From a checkpoint of a small image captioner: encoder norm layernorm_no_bias, decoder activation swiglu.
Rows from block 5 of the image encoder of a small image captioner, named by matrix and row number. Rows with one number within an expert belong to one neuron, the router's apart. Each number is 500 + 50 x the weight over its row's rms, rounded and kept within 0 to 999. All counts start at 0. Numbers have three digits each.
Before each expert's rows are labels from the 100 images, of 14976, where the router gives the expert most weight on average: "lies over" is the class under the peak. Only what is clearly more common there than usual is listed. The data: rendered roads seen from a driver's seat, with toy cars, trees and houses.
# router: router (encoder.blocks.5.mlp.router.weight, 64x192, trained with AdamW), inputs 0-191
# up: expert up (encoder.blocks.5.mlp.up, 64x96x192), inputs 0-191
# down: expert down (encoder.blocks.5.mlp.down, 64x192x96, transposed), outputs 0-191

# expert 37
lies over: car
router.37:476433523578456463401455551527464558417428560511504506562480584470466536542493524558538524474526493476638556597514422547562536547515440495510455472595493517488430414537481435556522498503456491508482533496477416565480499438576432449526388469446443606529445482495505470449453519486499504441461519540520522430438509475502550458446479470583487491449507515549539551463434554426531402507488404505494497552613387455471444471379495593514552487572578472484465513539404429545523421502437576524597525508536469532511421527522469513514514473517505458450534532429456507475585531575557453537
up.0:510530460541551466584509505538484534478410487547533446514479555492518554450542523449435584551594517539453476443413526581484471470503531523533457557471477418455506504488492613465471579498493495452528486490474619522623542475523552511472469471508504488476423526524553507579500480477527440468548496468480499467477457393508460513563485414542504512425496556475475528433467528488494445506547497467407528556439488562547536389517572457505436542512447508457571493526552594524455425494498465513501600467513447393537541439529524441576487551662463622391412449616460580514545434453512503526
down.0:508485650498565543515537481454553516490566455487438524537453404523533449499457483432540484529452524480450517441540584503382537479406493487391531454619469569474480412450491512523486532439543450603502464524470437511553467521605511446481572569550493519510519387455543444511484398486604467496532503566457545501461446528497567539552598602473599486557561482487479543449578472549544485494466492498488476518492530430532464463454513437435530481507508452480574572556542502455580500465447480453396532512536532401513458479549485534462468538500497386516479431483519599423551450478549498443

# expert 23
lies over: car
router.23:510475438534547498531484483602579428502444501580509531558507535506493497419516525548606583619485409525588573530577506478477520489538492562508470472439514501492558581514410498512495467497438530515429511471534531525497502581459568469517422425476493447506528498389359468425569486582493503496448556535492514456466495523438578475429434571549528436407467539535565397496477420550464486555461553492488604449507468487413488539510490495439412526577569488528409514539403454548520486493433617459466492577436517447499457482472445513543427513485565535490456587474448501509456486545506532552
up.1:412477522469547461567478476462504566539571500471474603442452541643460530533425500407567471468505550445533428547486497488481508457482481396499480423535554537523530506479457517470507590458488595472456478523534556434566459582486622549549479460562529496388521487494582526580493442480497499412527464476527587496500470494498516557448549455495512452460558468542472531483583423529556494528433505438508529553483519527398519493477522403499406604440562559451443396459426514492481520432450521520495499491389488501529509552511505510576397547508448523456474519447507442543551591607568460551
down.1:508477539366443448615483552476596458479525549542537468461507441454387510487546509560469463599483453472407499463563492533481446512576519478537410479510535478435480571498508441454447560520496410569414577497579595496496556527429561469552433460473539482511503590519469523490420551462425464588572453456507501453506548468525480486502459534515469434466478531418546466469394546501460523556484506499369505523522527487582515483524452526491501556492379564528467586502482506536512540542480458469483565489554537577499446453508584458580461430522530462490491528607600466537513430534445409446

# expert 3
lies over: verge
router.3:487474580540476461523501396490509481486412449495535473409555594592520484547481517498494520549591554440400531494559525466506395467450490546527461560431454450440475561476502594414438567414522470487493521591552611434422422488507558575469516569519540492483507553550513511453532543596457522509413459483418430494543485536554446444457472518493595487480547516531427499556533497410566573539481470579509412478401381468517520437478507479440475510509519481484510505484534595484482511525509561460433489493572468538475551385501531477446460449542500477509526526552536613533512502444447399538
up.0:533542459474477484532357451497493511533521413529554524458526531508490442541504479468550497494505477493522475524544522529575535604511472498488515488420453490459548483542535444492560471480501503440526459432421548477480578578462494530454476494431478459467632524457438543538537533509568399470436530496589415516446429437335392577528550490507473484463500545566528582512431507486596519594494510573524564487517501487547399528515535476543517515511544556613562569514382415449599532520495529464481527543503382489464429450509479522544433481559449380436481492555563516514464482485467445493
down.0:553417566487443546544459479529568531466479517510579495501522415407489520440506454447522510451511507501459524398497447464491509469514467526470528546563485453506488495423480511531527567495353476495443522526503549458513517510447553541510505449571583598573447482549552446554470648541537600382458469486473526533435518539446439528500459448450495515525485525485497506460552517408473539366509538510470486575536537535387545487629480525459462504568491448501599443569518542449460505519440487461509655582530492507544489585413549438488571424524442580501530523443509533450515542447457495520

# expert 45
lies over: verge
router.45:547518482484483544482447495518513497437455548509549556571531499499472501542546502494581586585484440466542568518525524445512424446481512578504438573479526512457556640472437469414528499520476462504493497523563529463515476448455537493556572488462461456483562412492482466557478539497525526594408583548411563471489531472514496450517431611631500526484549425486592534511466429509461434566408481576507602460458510485427374458505530468388464511488576401523509528514483473599549514423454552494470499434491474491432555415509444514471510628484450518518506530564387480484525516554545532539
up.1:438525500535555545524554568437485589533460503481501418512599510515479437528394406503626461473367461436413547505522613388537515390460547489464560525532425442466447535633451480454518487547581530489529454480464546478506494560507611525514423482554514490467464529545524544536524503588491419470523467514456516401460521524507489490592515561461496573505496485495529505455536495545541571513499462551524523541499505535441501459409470436525515622507542449532440474469462498555482471488438445456474420603499554454506490470454429515425566530454507508467433571543548394472561518557541486505
down.1:534493490483497550529498550529542442424558510550520558494479473530507601449477543458476519515465521510578433435463576507507514486449598519488511545519522506460508392552486435512536528604461495515482438498491404503515508460407513492594574588566489542416484507424503452547377535468550457447391591576519539428623508472500426527497493472516465500465505530543551476550436445510422515635438398500541560564546567428491514489482466535529477471558517426425512472558570527437484545517493403544534417450597507442480561444510452559521560522485476430475510524479454573487516606520550496409